Rows from block 8 of the encoder, named by matrix and row number. Each number is 128 + 24 x the weight over the matrix's rms, rounded and kept within 0 to 255. All counts start at 0. Numbers have three digits each.
# side20: side pointwise conv (encoder.blocks.8.side.2.0.weight, 264x352x1x1), inputs 51-101
side20.32:122144175154142108099095123110089114109134118142121081155115115119119164157082154129130110124130138120134116120144158101111136127142133125152125158140128
side20.33:124119164128125124143137103111151127113142061141121127120139101110120119131106120150160060092124143101141142111141116123118146117105119121150144110124118
side20.34:094146152109130107114124106115165114128155098148135110136131126153099125140104133128166139103129135142118150112122135125121132123127133124150106127158120
side20.35:125136107150134088110148158140119215129149114117102156105114134109123154149140113156137148127140088113117142146137132149123129116131115137168179130140101
side20.36:136136109116120148127131138162138108127121113112140137150117134133138113110098155156143141073134122140142136150118131121114106158157083080152162125107122
side20.37:144124152127113120119105141121081121098122143135117124118135169128125122146127140128125112141130137124116138144160124115131158131135106119089130143125113
side20.38:104123128142130096139109161127136111135167153147130125122148123155136128127160159139141093085139117112155133146085094120124095139169135145136122115107112
side20.39:143119105090087135115156162166092154187129131117139197114121132157114156111077131087175100093141112172140137103131109142124072106160076134091112168111166
side20.40:162113137122123181130156134105165099107098123154103146116164137112152119112105154129125177142107163125160135144154141118149137131119144119054158113106161
side20.41:141135139148128137102118120107084128074128111131121144122144137116142115131121118097158162136139134122134122125132139103123099136138082126156136130115101
side20.42:128122137110143130137128121108123111138126147131130149138134122136086123131124116135142131110128154111136134138142104143118118133130133132128134132132139
side20.43:128133162113092141116105119093150111146137115168080143136150102104116168123135113131115122146109169127136135124085126130162132136144122126126134142119087
side20.44:135114158116111151098132125080174159157128108125132131112174119106123143112128131109126114107128144203175133133149149132135106168145081154147138135105143
side20.45:138136125122146120111125116129084134123113137123137130127130145135115141133120113122140101086143148125149121121114144111105141129142134115134123098156122
side20.46:110149132157123111143098146143131104104167121133108084128147104083125123168132135120116122104130119120138138124104136123146117123125148142100109146142148
side20.47:144144127129145105112124100134156129107082110133133128122143125117107123158141124134121112110133136112155136093125141148126135113134110112113128145115128
side20.48:109145098132152093124127114103113116137143115145139100118166145144106151151135113133134125128128140125112120120104110117123127141180148153156102116133101
side20.49:123110157114093071142125129115151159141109114099123123127147118139142144115121124119138154150153145135108160127103072102136123147113130107149156087142114
side20.50:105118138122141118137124093155125141093101085139168175132081146168098123113117068117149066146140122145095115096082147152166082118137099132123119115141163
side20.51:101136144100107099141106114134133130125123134123112118119116123177112114123128123134130162121160130120144117139092142114138141139101128131141125114131125
side20.52:122118107135115135142159123116122152097142148135158131124123131125126145114140132110108095131129135162125116137128138153141135131142157087155131096143151
side20.53:156139127138112086080137129119111109114181159133142134167107119104129135155105115122103108136142095079125126118148114123149121109116135158092161135101080
side20.54:200109102124088119170135150138138139128061125144098108133151120123114115120143182142095130095121081152147131128097101112115136162136108128119116076109111
side20.55:111136130122126140154127097091125177110123126121146122121123135121119128125144119123116174147172166163122112134175129119101136125162151157134141120106160
side20.56:152156131132118139137165181131128124123098113141191121100130127153149146119144108106148150126129184157103099160119132138084166123112100142105108138147125
side20.57:107137114158133119140122114130128145145165109127119134109131143166109087113144142123150142129153151153104123129145129123115145117133136120129135151139123
side20.58:113115145124135126132133108137140145115151114124152139136124152169151136131139144129130152122108132117102126121139138155135149121129131132144131141132131
side20.59:136113127143149119143111109133130117132164138097131128129113105097136118131124132158137149111110123116132144125147126101139135117146130105123119146094146
side20.60:120127100117132115126143083131118126119106151138136141144121118151133146112114118119138074106135125166114102150118133126134122132111126105137130166103153
side20.61:145151104150132130109131109143115105160000109130118110136162080138093149157135108109157145102160101136135122125114124141146138131121112144109117121135142
side20.62:150135146135174109107143098128142112165125170112116102133126151103109105131128126120143149122148124099117145122078108112154155161137159127122120114106137
side20.63:115111114117106120134147118120120132138194118109068114104108138137121126112119104122139146134120141131137115111120146130140118138135121127108154107114147
side20.64:148123142151130137138112130120112150101082126133133126122187119142103119132129135104134105159111126121116126152092131145124132181166110168152156151146146
side20.65:106131129116128110131144173133104131103090119130116133141095104133135148150120146109120123112147148162128121131128129150111116129125125153131139118087112
side20.66:187128142146088148145144133119124118090097138118150109118146123152125172164106124136109120115133135111098119142127134114145139076153127107130097142092109
side20.67:107135137117108104165129122130117146106127113144103136116145142135100156116111142176120132102140133101112135108121140078154135139164109140144159131106140
side20.68:132109108120145095133190105135147163121187127120110138171114109137151133119123102136114057122121136135088117090157153122125125112103111158101143072114158
side20.69:115104094103139143137117144167106094094115141111089158143119131127132121152127124121115095169135130160155170140104145116115115156166174153145124141172106
side20.70:113135125142129144103174129162143143159141128127163105136144135094160121119127108118152116155141120122132130136133183175132097115110120108138136141124128
side20.71:108129122126150121124105107120099138130156124102113115114131110126102123110110137114145167135130150114136121132104138126125121150145110149130115127130136
side20.72:130128114129138130130146122138092137116111112112130115112127133141123122133121153121131116115124130115118158133129116097096182155147130137096157136132133
side20.73:102129131121169124142151150110098134178071169131111144133106116174146150170111098127113151136158129119119139112112151132154111123151118132096113098121101
side20.74:121122099164182138170115139076118125125158116125168126119129149138128117129126106128102161081121124147157116107097130139140104142148117162159115112084134
side20.75:174116120154135140127134104109129095123022132148108101174118156125116118153133169124133085140138131135145128121147189114127119132094129134108137121109146
side20.76:102133130143129134119115128118141119107196148139125150167131117147133110144142155129129116103126144164143153086137141132118111120128147103171080120154121
side20.77:137102146139100154148120132134143110140126112118108116145147104109167129129164164133131111127140130081131127144157132154129090146113160137112098142142092
side20.78:146118126107104137114129106145151128140109136108113145091131126136148115129154105090112088115150108150123102149124164151173125136109169157129102145125135
side20.79:144102133143131132107141118125114111139146094112105136144112131146103133137112125086122139139130131152120097164111137122130146119138101142155147105128123
side20.80:116119158141139119120128118142126154123082167151123120164150123158154150127113126145129123151125135125113101122098139136124141131151120151150145136122165
side20.81:111116126112100140173146115109151109142156150165126148126125165103097156141092141121142108121159124115116151137122171097149137130113102188083163147119104
side20.82:135147134106141115144136122139135135140140147131097159119126153133110083131108093091143171091141152181108113134137134162115128147102153108200145100069113
side20.83:148114124164140158108112126141140107121111132105172097152149138148139131094085159126143132136096118148111143096135122112115138146117125152100138142124112
side20.84:151129123132083119124143080108138145174156125120140134154129123123118101076132165115153138127130116141121108116133121119126142094112120108113133195103089
side20.85:148149131124103137166120130121137166115123128146130130149123146121128124127166117124125112130128098135110124115125139119134129142118117123128132119097153
side20.86:065076120138133142130074105150154137137137112163137144133146143117126113140116106114138147174121050124153095145142125126125176119085050130144111128122108
side20.87:163128125146134139146149118131137113155076140131158123131148133155087138152113079130126118105114117109126123129115144144147120114146101111112148085095111
side20.88:133135143149116114135144109108135141083118130141139137122091121144136133160142134111126158092127111125112106114126134122119135106117144119119124111149142
side20.89:107114135132160119145102129121127126115142110120161132166137163099131132099123112115122158094112142106153117162132117207118119120132141139126123141102101
side20.90:114102145133171121115138059149145141124110104132124138140153154101109131115134130142146112134110129140122108141124095129093129096103172106145157139116168
side20.91:131101128101114137108159110100134136110128149141134156126125139177150117109103098117166115139150134158116132134147157129139138130110131145126115128149137
side20.92:093132149140158091100109082167104131154144106134141142116153154149124118147136131144122078115157093118106141141130128122086103123145131098143137132123141
side20.93:157139133141074133146125116110150117126092121126138148107140136146121141133176112082112121118126136107140122146159155149113139105139095122082145094106171
side20.94:114110106144133129109150127115136122117136156142165121134131159142125139137129114127142109137136107135135127129072161129115111147146143110118110132123115
side20.95:120133161154129123167146107154146119090141135141128121125126108078129130066142121113126180138125114110163125120061112104155102151121134133198159104109092
side20.96:158106143125118137142196137101079136144134130137116122129119158162145123094140163135135054143115116125152139114124136130097126149118107148122147115115101
side20.97:092150113162144099159129111122100137106159129144121122122130139098117130113133117162128118101158146103122117142110171139153139115136150120125095128078145
side20.98:134105109112112131143148131117138120132123118122148116130139106123139131106128139150124152106110124159101166123137109130146143117134140086117150128120119
side20.99:139136133148134148118111129130118125132139138129125113127137135135123115123132117130137132141124138085124119143146129141129125112118138129124131150148117
side20.100:177130169146172123117074106117127136127112119137106132099102098108113126143115113102129087149124127087152104117134097148152146132107122145110137135146134
side20.101:112126092128163147110119104119132097178179104135089126110159147148139114131148138160119095149115140092120137165107082129133149122134134183104143138139123
side20.102:139145141155143109129099126112184138149111119165133134125174093117136113095112154133163157086132134118110140164108124087136156125106126157116123124122138
side20.103:117125131099139138113120148138120117121123135138112128138127125106124134125152146159103132107133127157110113115115120109146161116109139135117116125124159
side20.104:114130141156100122139150150079122156187103135126129141145167134113128131064112150148102161127123123128118144105104127146136165101080148116107151129150129
side20.105:111156110134135135125127135114144089093142148115120113145130117107122118124150139129133186124109164107127100158122131128119126131122151075113114152130150
side20.106:161128108108114125126143139135131134136136123138156117124132144113110134121139136132131135083135127124135121114091128117132136133120107125137127141131136
side20.107:124123130098154143126119120102159133103128080153095095143107107123106108164115135105134083126111083153126125140160146147121162178102156129160106136152103
side20.108:120120109098137126097109115073111102119123143146134131149134137134124119147116150097092147134119126112123114153113154114112131108107138134154128137121135
side20.109:103139138146151099157158085116120108127131111119102130142115112114139110121121143109130070152151127107124126115146147132113148153136088126123169114155115
side20.110:120136147136114117119135112132120131105131130133120116134150108134120125115103121127100177090148153136112105153134135125142136115112143116128125137103135
side20.111:139122102163123128136128108139093159122142143167154151115144112099155138138147155116115109121122145144130094154103116121129133161091142151128121154120074
side20.112:143118128140135137119101128159133126152147090115139148152152134114119125124133157115139041114077121108115126194110115141140135137101133135129132121118149
side20.113:135128146105127122112139115132167134116100170136123152134121132149122142131130141144119156117128102109101126135171151094142125133116125110131129092122153
side20.114:123101140126147117155091103159128108127181122132120131132133130190117171122154149125151214136136107162108086124097117136098119098140079136100112124114171
side20.115:111137156151159104133131106121103163119040100104135127107133111141113148126143114148116083150128123149118141137127116098160143143162117120114148121109110
side20.116:092132170128114147135166114114111159158113102106111105121127108109113105121128135172146096126129123142124142153136107126099158119118138110113111146140151
side20.117:135141138141147114110132102114124123138146166125102114146122141091138098137142183117109106135097160109146135161140148171098113090100124149132144123138099
side20.118:116113154120140134136096136135135124109133134138137109129115131103124148136134091143117177151127128112126143144135142142146165129125111090103089135126135
side20.119:156120144118113128132140131132152112105000139139143139139119081100145157087126105124100154157113109133121152120112148147144109131114093114108113127126137
side20.120:085080091113097109104103125099103099119143126143119149122167100172120105114159155104130163088138123110144109116132163145105092122172102131152159148150142
side20.121:165129142130127136118134103152139154129142126131111090136144145117137127123113109129122140142129122158119146115127138101131137132108124097124124127132074
side20.122:149114124125138136140140124120126121170133122125127089112135140146130105141110113109128100111120140157142107144133125137145125134123133120131087085126136
side20.123:126137118130123129074114130104103110132164130105133110152115113117143164133124127120116065122132141120132127094142123144113137118138123119143110124112148
side20.124:108109113151130128117123157125160139115118125117128123091123134130163100114136120097111167107100142150152125141129122135131126111127095146107127093140125
side20.125:127126148118085118114118124132147119118161148131127125120136158112143144150111102121173102137121126164112135132137149131128140121137125150141118136123100
side20.126:099143139123127072143142096171147131098051143133110131116157145121131129108140096115127129168142120100134145155108118130110146128173117135128133143124121
side20.127:099120133153124128128111142117120117123133149115123137124098137106113144111118123126116196118148129125099137132122148115099147134141098121145202140136151
side20.128:150138126112140158138153148141161124162123148117126131103118146116137142098087116132121135117147120138128140148121127128128111124108078109122138109103124
side20.129:173130103128129132125118122137137112139129104113110103139127126134153097120151148129133121126144145151106127143145150123162119120132146104131157143136143
side20.130:144151148125123120132163095118140131130098119134134119152098146156145122109112090142122139075127142119138116103129149167136145132098123110102101147159123
side20.131:138160117110155141145146104114130125114102119120139114118135126127132119139142037139129136160138132153132147165113101149128111132119102121068139086113098
side20.132:133178145190144109150089127100161134116129114126079141161145161205138141088122156147166117097129153133088132143061103138138113140134158092155096114132165
side20.133:086119130146135115113100111113117170144078142093094158162127119131126154130127136121120157131120165160092108098085089108127157171119140141121118097174132
side20.134:112138149092125150085124098117143142115065112154150110124111132153130130134179141141109114170156144151151103094116133100125098121121075109116138103112150
side20.135:135089137129133124147155153145138092138193150113091143161165157140090115146124101130145149140133115131102141160133087103106144104115150135149119154114104
side20.136:138079134135076146125163141171105129046092086102130153096123156175153080107137137149109049085163151105159120126123087131101186165129102141102140125152126
side20.137:164088085106119153149132107132092123156170082116162132127092145129141168125101136129125116171152151113130128147099145129096127180077129145106122117153140
side20.138:110120169155107163152149123095178133140123119158123140122103175127102137134114156104126146169145130117147147067130128149155108092110123109127111120137102
side20.139:119160136155151168139159115152073115133195125122134111102136117137138124144129111140167106126096113145141136101163147154124153191204138166114138142116117
side20.140:140122111148119112164152098110145110182167104140143107143117127128098157109137146128121116119055162097124137184104178170130096135177096126104155121160105
side20.141:092141102139145129140172178077147062100168142132106107116181172114149129100104110145158163108121142109139144104064134155172131106159116136139154153118154
side20.142:140172104141189107165094157059147138137140158139158167176154128095133104119122109095101098089200119120119182190121094109170128163124168101126135172122048
side20.143:108149156145115153142106102147120108100157117141160135109183134124145158106100117148109127141190127175174132080104121095144148143088082177106127152083163
side20.144:143106117124103107155153143132109155120160112146150111146081121129160131126150130136157068157142132145164131123120094128138078114173133088154140176157115
side20.145:111128151093110124120113129122118172136191120145158124138123170108154097079115091113091156179137138124105133072125131086134160075119173115071111155146094
side20.146:138116147100161072132098108174107135131119121133144107146080120147111124133103097120091126126085138087117109105151092131122141174157146134140220147075125